A small masked image model, trained from scratch: encoder patch size [2, 2], batches of 128.
Rows from block 6 of the encoder of a small masked image model, named by matrix and row number. Rows with one number belong to one neuron. Each number is 128 + 32 x the weight over its row's rms, rounded and kept within 0 to 255. All counts start at 0. After the name is the row's rms in percent of the matrix's.
After each neuron's rows are labels from the 100 images, of 14976, where the neuron reaches its highest value: "responds to" is what is common among them. Only what is clearly more common there than usual is listed. The data: rendered made-up planets.
# fc1: MLP up (encoder.blocks.6.mlp.fc1.weight, 768x192), inputs 0-191
# fc2: MLP down (encoder.blocks.6.mlp.fc2.weight, 192x768, transposed), outputs 0-191

fc1.640 084 [162 155 171 136 181 130 114 137 113 137 163 169 145 101 135 104 179  88  80  93  93 140 139 174 145 159 125 129 150 156 125 119 126  95 112 136 159 105 120 144  87 133 134 199 137  65  82  94 196  72 111 156 150 111 131  76 117  95 139 115 104 126 133 159 107 148 166 149 220 145  90  75 115 139 125 127 140 152  74  97 118 167  87 141 158  94 102  89 128  83 137 162 157 127 104 160 155 174 150  90 126 133 108 110 139  64 108 116  65  96 141 144  96 138 129 128 162 138 133 116 105 127 101  76 113 102  85 204  61 164  65 119 116 151 118 183 123 120 134 147  77 125  96 144 126 175 145 153 167 164 139 128 228 112 140 118 120 109 148 112 159 193 148 114 125 114 128 107 167 135 121 104 129 119  93 156 160  63 132 178 134 148 105  93  76  47 151 200 139  85 117 132]
fc2.640 082 [133 137 122  89  85 197 137 122 139  80 142 134 151 106 158 142 120 162 174 151 100 158  78 160 150  93 204 133 117 114 126 123 118 117 157 139 101 163 111 120 153 108 185  81 132 184 127 113  98 136 107  84  89  94 111 143 110 178 106 162 171 135  89  92 149 143 168 105  67 131 152 138 138 178 132 167 118 143 165 133 153 103 131 132 130 119 137 165 119 189 136 122 112 114  73 126 160  67 107 148  92 136 154 143 158 186 129 142  82 143 118  94 180 132 112 163  90  70 169  71 180 134 121 163 171 109 139  92 195  83 155 136 123  59 161  79 134 115 187 122 102 117 155  99 201 111 144  89  96 115 137 104 106 112 130 152 139  62  72 114 139 141  75 185  92 146 174 108  98 138 134 112 138 130 106  71 110 160 177 115 130  50 171  93  86 127  67 129 149 175 116 130]
responds to: ocean world

fc1.180 123 [144  82 180 151  91 175 102 135 117 162 140 108  94 143 145 102  66 182  38 108  89 184 119  42 108 120 130 156 112 148  94 115 143 134 113 138 118 105  95 144 162 153 185 129 114 165 179 137 111 153 125 115 138 133 156  91 105 113 122  66  69 132 154 112 127  86 149  86 128 122 133 154 139 182 172 166 107  66 154 104 104 107 143 177 130 147 100 185 197 126 125 148 157  77 144 151 180 103 215 109 125 134 100 155 120 140 135 152 132  84 109  91 187 191 102 116 129 131 144 169 133 114  80 131 151  93 162 137 159 131 104  80  77 110 122 165 170  36 192 138  84  93 131  73  92 153 130 107 172  98 126 124 103 168 137 138  94 134  88 106 179 148 124 164  73 160 162 124 142 174 130 129 131 154  88 108 160 145 146 121 116 124 140 131 102 161 107 135  88 153 125 119]
fc2.180 106 [122 116 103 117 131  82  72  41 128 152 136 129 142 192 163 158 160 152 155 120 169 142 157 189 118 144 149 188 160 128 182 126  95 153 144 102  99 158  89 117  89 116  97 176 109 135  98  89 124 124 133  54  93 135 124 113 116 110 164 131 214 164 127 186 121 200  99 203 109 144 107 110 142  81 129 123 150 165 108 127 101 121 159 189 122 114 110 178 107 101 127 123  83 155 128 100  75 158 127 117 149 113 174 116 128 157 113 137  96 149  95 105 105  90 120 169 106 166 147 135 168 167  52 166 134 141  85 140 105 110  95 166 172 112 132  46 128 143 110 120 138 136 131 158 138 143 125 116  94 133  55  92 145 125 147 157  86  92  92 151  95 186 107 136 118 183 116 123  70  91 116 106 142 138 132 166 100 156  82 162 152 154 118 149 139  68 194 108 176  82 134 124]
responds to: ocean world

fc1.25 061 [186 148  93  97 134 158 174 181 102 159 108 145 103  90 160 173  97 141  83 166 153  69  71  89 126 158  78 118 135 170 155 168  90  98 142 147 122 109 125 143 117 126  65 107  87 129 134  96 178 141  88 133 157 160 121 128 151 181 146 171 111 186 131 201 103 110 108 121 118 110 179 137 110 157 104 133  94 119 129 120  81 130  57 137 134 106 107 135 112 140 121 133 118 150  95 118 147  76 153 179 122  96 138 163 177 161 134  92  81  70 167 122  85 113 125 127 148 148 125 101 154 153 143 175 100 140 140 128 151 138 115 132 110 162  46 139  91 128 125 112  76 108 145  89 137 116 215  64 126 177 175 125 104 140 120  97 164  93  86 123 151 127 144 164 104  68 134 161 106 155 168 117 123 210 118 147  77 127 168 123 132  93 164 179 114 128 184 162 144 162  55 102]
fc2.25 061 [114 142 150 147 146  77  91  70 145 113 159  96  97 161  92 127 171 108 162 101 127 169 180 156 114 149 139 181 132  90 150 109 157 188 157  75 108 103 169 106 145 116 155 115 171 132 127 142  56 181 117 173 103 111 145 133 124 122 102  99 200  92 107  87 136 161 163 110  98 131  70  92  92  83 138 165 146 143 111  69 146 140 146 142 115 135 126 119 138 147 182  75 183  75 131  78 136 176 127 123 115 126 113 119  50  86 129 128 108 136  91 152 156 171 109  89 150 136  67 166 102 131 116 138 146  79  95 108 119 139 143 132 127 100 137  79 136 165  91 150 152 166 138 139 123 120 145 158 153 126  90 132 226 171 168 136 107 165 174 107 146 123 157 101 106 149 145  90 128  80  69 148 162 132 121  45 166 101 111 111 198 144 146 125 129 133  91  95 113  74 199 140]
responds to: glowing rim; desert world; cloud-covered world

fc1.272 070 [136  46 109 121 142 154 145 127  79  72  55 125 182 103 202 156 115 142 106 174 176 111 146 135 103 126 133 129 150 112  99 200 137  86 145 197 165 148  95 124  97 109 143 134 161 159 190 140  82  83 105  65 120 149 149 106  77  78 165 203  92  98 119 111 144 186 128 141 106 115 135 107  94 149 158  60 102 132 113 155  95 159 137 122 122 158 122 168 121 124 174 102 113 161  83 127 137 155  98 154 143 107 122 113 117 132 104 173  71 133  82  90 135 112 127 119 158 108 146 134 146 142 118 143 153 132 143 102 130 144  84 131 115 114 130  83 118 170 102 169 179  63 132 140 137 140 152 102 130 149  85 176 149 114 192  81 180 111 131 158 185 195 126  79 160 127  81 127 171 139 153 105 163 104 148  57 108 168 150  74 160 143 145 142  76 144 115  98  98  94 153 135]
fc2.272 064 [ 68  49 138 145 154 101 107 120 162 109 155 135 111 165 108  70  97  99 138 102  83 124  87 122 135 126 186 126 138 153 140 142  56 142  52 113 148 120  81 178 114 136 143 112 107 148 142 108 123 123 165 137 101  99 124 125 152 117 107 117  83 163 148 104 136 175 167 182 160 118 131 130 157 120  64 165 198 169  74 142 155 104 106  68 131 146 138 140 148 155 107 141  83 150 100 103 130 122 137 107 148 115  88  89 124 149 147 210  83 123 146 180 127  87 112 133 129 101 161  66  94 133 113  74 145  98 111 160 150  82 153 178 177 128 163 142 100 132 156 142  88  86 165 106 177  92  74 127 139 108 161 121 109 129 113 137 174 171  90 220 103  93  74 160 128 158 118 155 167 162 163 157 112 130 183 139  96 142 137 145  81 104 156 141 187 130  95 155 195 144 122  88]
responds to: moons: three; cratered rock

fc1.694 048 [ 93 120 144 162 117 135  98 107 103 140 133 108 101 136 157  86 182 100  60 134 234  81 143 139 137  83 186 149 105 121 107 163 103 143 171 151 163 107 186 127 128 162 141 146 114  89 141 123 164  89  86 115 153 122 139 137 123 133 223 175 138 123 168 169 148 184 157 126 158 115 143 105 145 145 118  93  99 164 143 142 105 128  71 127  26 122  56 130 157 109 119 118 139 124 125 131 132 182 128 125 151 175 163  96 129 136 142 104 141 132 118 100 120 120 127  86 105 111 151 178 132 166  96 171 170 147 129  84 174 124  97 107 154  95 109 113 146 125  90  81 194 130 120 153 115  75 135 165 112 173 114 118  90  78  68 137 114 148  96 168 122 117 125 154  76  84 163  97  77 106 162 121 106 164 118 129 145  98  81  78 121 146 194 181  77 121  83 159 103  69 145 137]
fc2.694 047 [188 147  95  92 145 115 140 103 205 154 112 104  99 119  96 151 108 167 192  69  68 204 154  90 110 192  91 111 164 136 154 113 157 108 117 117  90 163  97 101  96 109 109  63 111 103 106 172 121 160 145  99  62 146 141 112 142 150  73  88 125 148 135  92 120 100 110 150  80 121 109 146 108  85 137 153  85 114 137 101 121 156 166 173 169 139 174 120 119 144 167 118 134 163  82 136 106  56 139 192 115  78  75 210 130 125 172 144 170 162 147 116 142 123  85 115 154 127 143  82 131 138 139 104 108 106 157 152 135 137 124 157 118 145 120 110 132 106 133 171  53 128 130 106 123 109 162 157 118  59 163 178 145 171 140  90 126 168 175  99 133  86 160 152 163 155  85 125  99 131  90 106 141 154 129 134 146 100 152 181 111 107  71  76 147 183 154  89 137 177 115 124]
responds to: glowing rim; banded gas giant; full

fc1.276 134 [132 137 138 133 118 141 105 134  69 153 152 140 186 144 107 111  95 128 151 149 197 109 136 162   1  65 143 102 128 153 159 161 104 131 149 142  97  86 115 113 122 126 107 127  82 131 124 140 119 114 175 168  99  76 148  85 158 103  56 113 167  94 109 120 153 161 185 125 136 162 125 172 148 151 191 116  78 124 144 153 193 152 140 125 138 145 155 130 100 160 108  73 118 142 113 159 124 130 155 165 143 179 132  98 110  53 117 142  95  92 118 122 143 119 207  93 140 176 154 106 188 127 147 104  91 155 191 123 144 131  68 135 118 140 164 162 134 114 170 119 125 122 112 126 165 144  79 132 160 139  97  75 109 160 119 159 151  97 157 150 114 113 127 147 160 126  97 111 151  60 116  74 155 122 173 187 134  62  98  80  63 140 102  80 114 142  96  84 165 120 143 102]
fc2.276 146 [ 91 208 139 104 141 178  27  90 135 141 108 145 138 123 125 114 108 138 141 142 108 154 125 145 154 120 158 185 144 121 117 108 170  53 126  96 132  95 110  66  65 135 147 119 173 113  85 176  96 106 162 109 113 158 153 138 139 114  99  90  79 150 115 123 160 121 144 160 103 135 132  68 115 126 116 141 145 122 110  83 109  89 116 130 139 134 155 216 120 125 123 122 151 107 131 130 103 114 100 139 146  79 136 130 117 150  83 108 191 172 135 122 142 138 131 141 115  96 126  89 149 140  62 128  96 138 107 135 156 135 157 135  72 142 117 182 138 174 133 136  65 106 185 100 156 136 154  81 121 121 174  75 199 206 127 181 102 174 140 120  89  94 103 117 189  67  92 110  81 109 128 169 139 165 167 149 116 163  83  89 175 131 103 125 128 178 201 133 180 156 103 114]
responds to: full

fc1.565 082 [ 96 150 117 126 148 107 130  87 100 190 142 115 107 160 160 169 115 147 121  99 116 167 191 120 131 141 128 136 147 141 161 179 114 119 192  94 183 136 114 141 132  43 144 114  71 170 129 105 139 130  97 124 161  97 139 102 134 139 111 175 101 124  98 161  52 143  88 112 132  84  92 109 125  87  94 134 196  80 214 109 146 102 131  80  90 122 105 199 107 119 149 139  62  95 117 143 116 138 115 101 121 144 133 114 119 171 159  74 168 115  82 112 153 129 101 154 127  85 134 161 102 151 181 111 182 114  85 128  81 106 150 150 191 154 135 134 130 120 106 170 172 199 139 140  90 174 153 128  60 154 117  94 132 127  92 112 101 149 128 119 163 118 158 118  98 108 150 142 218 136 132 174  92 177 118  84 118 125 199 140 132  99 152 112 103 102 143 128  96 150 140  50]
fc2.565 072 [104  68 105 107 136 137 114 145 167 107  92 105 128 101 134 109 120 152 124  96 119  93  56 137 129 110 100  74 141 131 101 101 135 135 128 134  69 135 163  69 103 154 137 115 159  92 153 151  90 108 189 140  60 148 216 151 119  85 146  60 135 103 128  69 203 143 151 143 129 194 137 147 129 165 172 173  56 131  49 114  91 156 116 122 141 138 159 112 121 132 156 141 167 142 135 111 141 136 136 207 132 130 150 180 140  83 128 127 100 122 126 143 116 118 127 112 146 138 145 118 146 121  93 143  78 123 136  93 196 139 123 153 130 139 109 127 127 153 183 116  89  80 128  73 154  71  94 132 166 122 184 147 127 100 166 142 120 195 168 112  61 158 119 137 143 140 136 143  84 137 136  97 136 149 145 148 182 135  52 137 179 177  92 110 154 138 147 143 127  95  91 219]
responds to: ocean world

fc1.518 150 [106 169 114  93 141 209 165 106 139 129 161 149 237 179 101 144 115  70  76  92 101 125 140 140 112  86 167 156  65 158  89 130 120  44 114 136 120 151 149 172 117 169 115 108 203 109 183 145 127 115 142  91 165 131 139 189  76 150 125 144 181 100 141  91 134 152 149 110 108  62 123 145 126 105  86 143 162 139 165 147 100 163  59 130 128 114 175 134 121  75 145 148 168 105 109 165 100 109 161 155  97 172 111 144 148 131 102 132 139 118 145  92 113 127 127  92  96 106  72  88 138 136  97 136 147 156  82  94 142 144 117 169 139 135 145 112  51 168  81  95 108 122 170 115 115  55 112 105 137 210 163  90 150 111 134 140 156 163 127 132  93 121 147 121 140 121 108 111 150 159 100 115 156 153 118 118  67  65 137 166 139 101 119 115 110 205 117 127 143 108 135 137]
fc2.518 159 [148 137 106 114 102  56  83 121 113 135 178 100  67 200 138  93 147 180 129 109 130 119 109 100 129 122 153 114 133 118 134  86 104 156  88  75 114 154  83  72 120 116  73 121  50 134 103  88 128 141 175 102 109 193  91 139 127 185 156  84  74 123 140 183 149 131  95 140 117 151 170 116 138 125 213 103 120 110  80  59 122 128 131 124 132  43 126  97 143 137  90 131 114 122 101  67 169 181 118 173 128  68 114 160 135 121 118 135 104 124 128 141 125 127 124 125 150 102 166 140 151 101 140 149 129 167 197 133 145 110 124 112  97 124 171 167 173 172 152 147 156 160  67 129 102 186 117 165 157 133  96 196 106 162 110 144  88 120 195 141 172 134 143 136 117 140 121 114 117 163 150 159  83 165 110 176 150 188 140 121 143 147 107  88 147  50 139 100 113 128 171 132]
responds to: full

fc1.359 122 [109 151 172 127 105  97 157 126 105 149 138 194 183 131  90 100 100 158 110  84  98 115  83 101  94 143 168 156 152 131  86  81 100 145  82 102 125 117 210 155 123 195 126 126 139  91 174 140 135 114 189 176 164 187 161  90 134  59 122 144 144 168 103  99 175 117 150 142  82 106 116 158  88 127 199  75 142 111 126 131  96 135 103 130 172  82 121 160 172 141 198 168 114  85 126 117 116 159 122  99 165 126 116 136 114 114  97 135 151 108 164  70 152 133 170 107 131 119  84 129 100 164 134 105 149 126 127 151 143 149  80 102 147  98 104 118 215  79 118 113 142 118 126  98 123  83  98 137 122 144 128 177 163 152 139 128  62 166  75 130 124 164  60 116 144 141  59 113  88 185 130 138 144 141 154 132 169 182 106 113  59 132  76  91 102 160 128 114 179 128 124 120]
fc2.359 137 [ 81 101 126 126 154  94 141 133 134 102 151 163 116 172 140 128 145  88 103 122 179 146 130 134  79 143 152 137 132  97 103 215 113 144 206 165 116 141 139 141 168 112 148 213 138 148  64 102  92 103 116 160  68 124 161 133 146 116 133 139 100 135 165 159  93 104 137  97 123 161 133  87 132  98 146 189  98 156  81  97 134 126 105 170 130 141 142 168  47 108 128 156 133 167 129  40 153 161 195 170 132 108 151 124 107 102 125 171  67 145 170 153 120  95  98 177 126 106 161 141 140 129 135 145 114 115 122 173 169 121 158 155  94 112 151  58  50 153 105  98 114 110 121 156 179 145 141 124 100 136 157 105 127 149  99 124  92 156 123 109 104  67 108  74  68 168 150 208 119  99 107 180 146 120  77 130  92  82 132 112 165  68 116 139 154 113 122 174 109 111 120  89]
responds to: lava world

fc1.386 072 [139 102 140 139 117 144 188 154 148 170  97 140 122 136 180  59 144 155 166 160  87 213  82 145 155 111 149 141 112 130 103 119 130 101 137 151 151 114 118 137 119 126 105 151 126  80 148  93  43 139 131 129 156 128 122 134 101 177 167 109  99 161 181 141 138 155 156 177 149 148 132 139 134  81 113 104 107 136 112 129 155 104 104 116  96 133 111 106 123 161 129 159 137 119  73  87 108 123 165 178 162 132 140 120  87 121 163  75 143 184 135 115 188  92 122 141  88 194 188 127  82 107 163  78 110 182 180 164 175 132 150  80 108 148  70 143 104 141  85  85 131 118 124 124 139 112 128 182 134 116 112 130  71 138 128 152 115 110 115  63 115 194  81 123 132  86 107  39 111 150 122 105 120  95 173 178  68 172 135 109 134  81  91 168 145  54 156  95  87 123 150 180]
fc2.386 066 [ 88 142 143 123 133 122 164 189 163  68 132 134 118  98 164 129 112  76 108 133 157  80 105  63 129 172 109 132 132  90 173 163 110 145 213 143 121 163 192 128 144 110 110 120 170 146 168 119 174 144 123 216  85 137 124 147 143 101 163  89  86  93 142 110 180 125 110 134 147 108  99 130 164 160 201 171  86  78  95 129 114 150 127  92 110  98 123 159 126 103 101 149 168  73 175 128 119 134 120 160  96 144 161 120  84 106 119 147  76 112 169  96  89 106  82 158 110  95 130 150 146 118 158 124  92 108 166 101 141 160  39 226  86 115 129 121 108 127 100 150 116 135 167 130 158 180 137 140 115 130 161 112 163  74 134 139 154 119 192 175 143  86 103  97 118 116 146 172  77 145  98  96 104 146 131  82 119  77 182 130  62 121 121 117 135 184  96 131 128 112 118 129]
responds to: lava world; crescent

fc1.646 080 [158 109  61 169  64  99 175 205 145 109 116 119 152 105  66 123 105 152 123 103 164 114 109  90 102 163 141 117 106 104  73 104 128 153 120 124 153 102 180 157  89 131 147 121 184 128 131 138  99 160 106 109 152  97 110 151  78 167 159 160 124 100 170 177 140 149 119 161  98 115 162 143 124 132 215 102 132 111 169 180  90  63 128 127 204  96  97 147 133  81 166 105 110 134  98 102 159 118 141 143 132 183 173 112 142  88 113  97 164  83  73 155 194  79 100 178 141 117 103  79 128 170 100 111 120 101  69 139 152 132 116  76 143 152 168 177 142 145 147 180 162 157  93 130  75 136 173 109 164 170  72 114 123 106 187  97 135  96 149 138 110 131 130 147 102 133 101  88 128 142 123 116  94 157 151 110  85 167 138 156  72 101 102 183 158 121 111 127 138 165  80 136]
fc2.646 079 [114 146 162 115 113 135 139  91  92 156  84  77  84 103  43 105 102 107 147 149 151 151 120 133 104 193 143 146 152 143 147  96  68 151 107 125 181 137 136  90  94 118 145 125  88 151 105 136 129 111 116 145 119 116  57 157  79  95 194 108 161 107 203 144 133 148 120 127 102 114  62 138 129 213 142 121 170 130  91  98  69 140 111 161  86 173 155 151 142 132 136  90 155 139  97 167  90 118 171 130 141 155  65 150 115 128  95 150 118 141 170 108 108 185 121 142 118 150 193 136  72 174 129  81 113 111 213  77  95 144 137 151 177 140 105  91 138 138 121 196 109 129 101 108  78 122 155 156 129 185 141 115  94 171 116 113  79 134 189 105 126 106 155 135 115 108  82 103 171  88 136  94 173 104 138 108 132 145 100 172 196 119 169 153  82 127 120 121 112 174 143 122]
responds to: moons: three

fc1.246 118 [ 87 106 115 128 100 115 140 104 184 126 172 167 150 179 122 124  92  95 149  91 158 163  72 116 111  86 126 140 118 122 133 129 179 105 136  62 125 108 105 101 177 115 116 145 165 186 119 101 108 106  44  71 221 224  96  98 148 142  85 145 171  80 172  88  95 152 152 139 162  82 177 138 101  77 155 144 138 187 110 132 145 177 112 107 127  91  96  80  75 177  86 152 115  98 183 122 122 128 113 114 183 125 138 123 148 136  82 158 139 145 101 133 160 149 137 156 161 138  91 156  98 133 121  89 129 138 131  82 165  68 122 144 157  93  92 147 149 102 149 166 102 108 159 140  75 142 124 133 107  98 108 175 167 129 156 147 108 138  89 167 147 167  93 134 131 111  98 123 214 104  65 125 165 134 108 140 119 109 193 144 129  86 122 148 113 165 166 114 116 136 108 126]
fc2.246 113 [139 109 142 150 183 190 159 170 110 147 119 167  72 115 138 128 160 148 143 150 100 166 132 143 124 150 119  90 124 108  79 143 158 190 147 175 123 104 150 115  92 122 126 124  64 111 132 166 109 108  96 171 121  86 123 160 172 124 124  96 144 150 172  98  92  80 137 115 104 131 119  87 154 142 134 145 172 132  98 134 122 150 134 108  94 152 137 100 101 147  39 187 127 118 139 137 110 126 173 135 171  70 117  76 161  95 174  67  78 167 147 135 110 159 124 106 105 175  95 140 143 110 168 141 120 140 138  92 120 165 108 193  44 100 177  98 186 179 112 117 170 112 106 144 107 159  68 114  93  94 118  79 200 101 129 116 130 125  92  31  94 101 131 110 129 168 133 175  79 129 150 104 113 159 147 159 162 141 157 140 120 133  98 108 196  96 138 168  59 151 112 139]
responds to: ocean world

fc1.12 127 [ 82  82 126 162 150  78 108 143  19 157 138 138 127  82 122 124 136 140 134 146 110  85 128 154  56 116 152 136 127 147  75 146  81 132 164 124  82  50 113 143 109 162  57 139 113  92 124 203 123 115 133 143 138 139 146 131 161 169 122 146 176  84 115 103 143 154 125 100 157 145 133 149 153  83 169 121 155 151 154 150 123 125 129 138 109 184 139 148  71 176 115 146 137 114 127 116 152 185 155 117 111 176 157 130 141 146  95 124 131 121 141 146 102 143 176 134 176 116 114 130 166 181 175 135 136 152 154  80 109 198 100 123 149 137 110 114  89 116 206 124  28 166 129 154  71 119 168  54 148 125 133  73 121 135 162 178 183  68 116 143 116 116 178 142 151 142 122 108 111 129 131  82 118 137 175 143 174  73  76 115 113 134 102 146 122 140  62 144 112  93 124 101]
fc2.12 136 [ 93 194 141 154 137 152  56  76 115 168 114 177 109  89 135 121 114 103 140  96  73 183 134 112 164 117 134 143 139 176 122 169 130 139 161 122 155 153  89 147 124 113 116 136 189 180  54 156 133 132 106 123 142 171 117 121 139 118 157 153  78 137  93 113 110  73 132 203  55  90 152 111  72 148 135 118 154 107  79 140 119 114  92 168 174  77 174 170 133 144 154 110 181 135  92 175 132 126 106 147 129 146 156 113 146 123 147 139 135 136 115  78 145 147  96  93 160  89  59 119 132  76 105 158 140  99 114  99 136 152 149 110 106 147  88 150 123 210 152 145 122 132  78 161 149 151 108 133 118 122 137 136 104 129 111 146  74  67 149  98 186  88  99 186  86 192 150 114 122 124  95 181  92 148 108 122  54 116  82 104 179 131 113 109  77 153 150 169 128 149 156 182]
responds to: full; cracked ice world

fc1.471 057 [ 86 157 126 116  88 139 148 181  93 124 166 107 101 197 111 112  83 101  57 110 128 150 145  94 150 125 191 163 131 141 115 126 159 189  35 116 196  97 124 129 144 116 114 125 204 115  69 149  40 207 133 160 115 166 124 138 108 152 153 186 140 134  93 149 119 104 210 128 190 107  99  87 124 158 151 136 120 167 128 151 137  76 176 134 126  81 136 190 105  82 107 170 146 160 127 159  95 122  93 154 100 173 147 123 155 148  94 160 124  80 130  96 153 146  93 110 122 126 124  89 127  89 165 145 165 144 131 190 121 128 136 148 126 128  89  93 153 108 162 111  70  93 116  76  93  95 130 164 103 116  88 136 117 144 137 117 141 155 144 162 118 128 105 118 145 159 142 110  71  90 148 133 161 133 109 101 194  96 170  97 133 141 128 124  90 112 162 161  90  87  94 118]
fc2.471 048 [115  72 156 135 112 106 135 119 133 124 123 139 160  87 121 171 117 162 186 136  97 107 159 160  89 117  90  92 102 120 107  92 108  60 193 141  64 133 119 143 124 146 151 116  12 126 163  91 213 170 145 107 153 147  50  98 108 100 123  96  88 143 116  90 103 133  84 127  90 142 141 170 132 119 139 125 151 110 127 133 127 171  60 104 119 130 124 152 110 172 162 126  77 134 117 120 135 127 157 102 192 135 109 174 132 145 152 112 145 175 113 139 127 120 152 138 195 156 124 152 154 169  78 119  85 117 174  69 119 104 117 104 102 120 143 136  91 125 144 149 172 174 158 100 166 152 104  66 124 143 138 133 145 119 175  95 168 151 113 104 146 134 165 161 113 105 133 146 183 157  73  88 128 118 170 183  29 116 100 144 191 157 128 119 122 143  94 109 148 187 159 165]
responds to: glowing rim; rings; full

fc1.631 114 [114 106 150 101 109 128 138 134 179 187 171 145 168 129 133  93  86  82 110 137 168 134  83 162 150  98  71 209 191 127 124 168 182 131 109 138 147 121  98 138  50 167  89 147 185 112 141 178 168  95 141  78 139  71 124 133 148 107 126 189 121  87  98  84 115 119 113 161 134 220 104 190 121 135 153  85 152 147 169 108 118 164  78 203 123 169  96 122  83 119 139 127 144 115 100 117  77 144  98 117 107 150 156  90 173 151 107 111 101 178 144  87 156  90 149 119  96 132 178 109 117 141 126 148  88  72  98 122 149 180 135 148 134 103 127  58 135  76 149 142 148 135 126 100 101 102 164 101 131 155 157  94  91 128 122  73 143  88 115 193 157 105 111 149  90 118 106 115 188 125 110 175 142 125 132  89 114 119 106 184  68  92 144 125 128 131 121 159 113 157 147 109]
fc2.631 124 [102 123 115 173  84 134 147 105  59  61 123 145 146 128 119 151 139  70 131  80 109 173 140 115 104 119 171 100 138 140 121 171 149 165 133 102 161 130 125 158 117 133 114  91 115 154 166 158 158 200  90 147 145 109  98  98 137 124 138 141 139 150 126  76 123 154 176 126 135 126  92  60 165 129  95 131 112 107 100 184 140 130 164 144 136 153 103  97 104  98 158 118 104 139 129 127  96 130  78 215 149 165  44 163 168 121 178  63 144  85 124 117 172 111 174 118 142 172 143 182 127 101 132 137 166 136 147 112  97 144 147 110 110 121 111  85 152  62 127 130 183  96  93 116 125 101 134  82 174  97 121  97 166 102 133 122 153  73  49 181 142 160  97 125  90 192 181 163 172 124  94  76 143 149 169  86 131 147  89 140 168  73 173 102 134 109  83 199 134 123 119 119]
responds to: moons: three

fc1.266 145 [136  66  99 143 146 167 108 159  92 128 112  72 163 151 174 178 113 165 134 121 128 151 105 128 149  84 127 113 107 167 144 129 128 146 123 177 156 139 162 106 105 123 196 178 140 113 134 104 115 127 112 120 158 127 155  91  85 114 129 127 128  88  98 158  96 183  58 172 123 105 127 169 160 123  73  88  73  57 130 120 155 131 102  90 113  89 144 147  95 125 167 125 104 161  75  72 184 137 168  89 109 132 154 157  73 126 130  80  60  81 130 102 122  84  81  85 145 163 141  56 170 171 148 120 175 157 175  83 194 116  69 154 126 135 120 155 180 134 162  88 167  79 189 174 124  96  82 145 146 125 107 113 109 119 124 205 121 115 116 158  84 177 152 162 181 137 142 111 134 109 133 152 109 129 105 138 123 132 178 171  89  94 130 139 123 139 131 114 136 140 182 142]
fc2.266 127 [176  98 135 123 123 144 138 171 108 148 171 104 156 149 146 136 164 129 151 156 135 214 115 161 136  87 119  93 152 176 119 142 114 152 114 149 115  62 128 165  85 158  96 216 115 119 136  93 130 136  79 161 132 120 128  94 141 154  86 110 136 126 104 116 125 181 131  74 111  59  90 146 175 110  98 133 120 137 111  94 142 123  43 130 183 119  83 161 119 122 155 136 105 162 163 148 187 116 130 103 113 100  88 144 119 167  68  69   7 150 102 102 165  92 104 126 146 138 159 116 162 153 132 129 147  80  91 157 123 137  97 136 149 144 126  85 150 135 106  66 149 185 163 141 142 125 103 105 105 165 183 165  59 170 123  44 119 119 141 174  79 158 127 127 136 124 125 162  89 121 126 130 106 106  85 116 135 122 170  87 106 120 152 135 136 126 126 218 131 147 161 143]
responds to: ocean world

fc1.89 090 [127 132 109 138 137 128 131 107  81  96  83 143  69 164 151 182 168 180 146 123 131 150 121  91 135 132 128 150  88 188 101 153 155 161 135 105 164 132 143 193 159 148  89 160 103  51 135 146  90 135 161 150 124 166 154 105 138 110 155 180 101 108 122 160 135 176 161  60 115 165 155 128 128 107  78 109  86  70  96 124 118 127 179 151 155 183 143  98  79 205 160 135 141 171 156  88  84 100 136  58 105 166 141 164 149  83 172 175 172 144 198 110 140  96  95 137  97 135 113 142 134  97 128  88 122 119  77 127 167 168 151 133 196 116 119 152 172 167  70 136 169 162 107 152 112 110 134 141  78 102 107 137  96 124 120 154 159  49 109  83  83 199 121 110 111 151 107 102  71 140 104  82 124 111 100 119 165 120 158 104 130 161 126 112 103  89 139 136 138 124  96  89]
fc2.89 087 [ 89 135 109 148  98 109 146 147 154 115 138  80 164 151 127  94  58 150 146 138 150 136 139 155 128  81 160 113 166 132  90 121 145  78  94 162 127 148 129 137 163 113 142 142 128 131 109  97 147 183  69 146 115 155 143 126  64 125  96  83 224 124 150  90 180 107  62 196 131  98  95 135 117 163 129  87 167 178 176 183 132 172 145 117 179  78 120 160 202  81  76 119 136  76 144 139 148 125  73 128 132 173 119  91 152 180 112 111 109 117  56 152 114 128 194 118 138 115 109 159 136 138 109 122 138 163 138 145 125 111 147 114 109  86 148 200  81 119 172  98 141 113 123 109 137 134  83 130 174 130  79 140 155 118 116  98  87  37 129 111 117  63  73 165 119  78 146 152 179 118  96 143 101 164 182 141 131 147 113 126 128 169 120 138 136  99 114 161  77 131 152 142]
responds to: lava world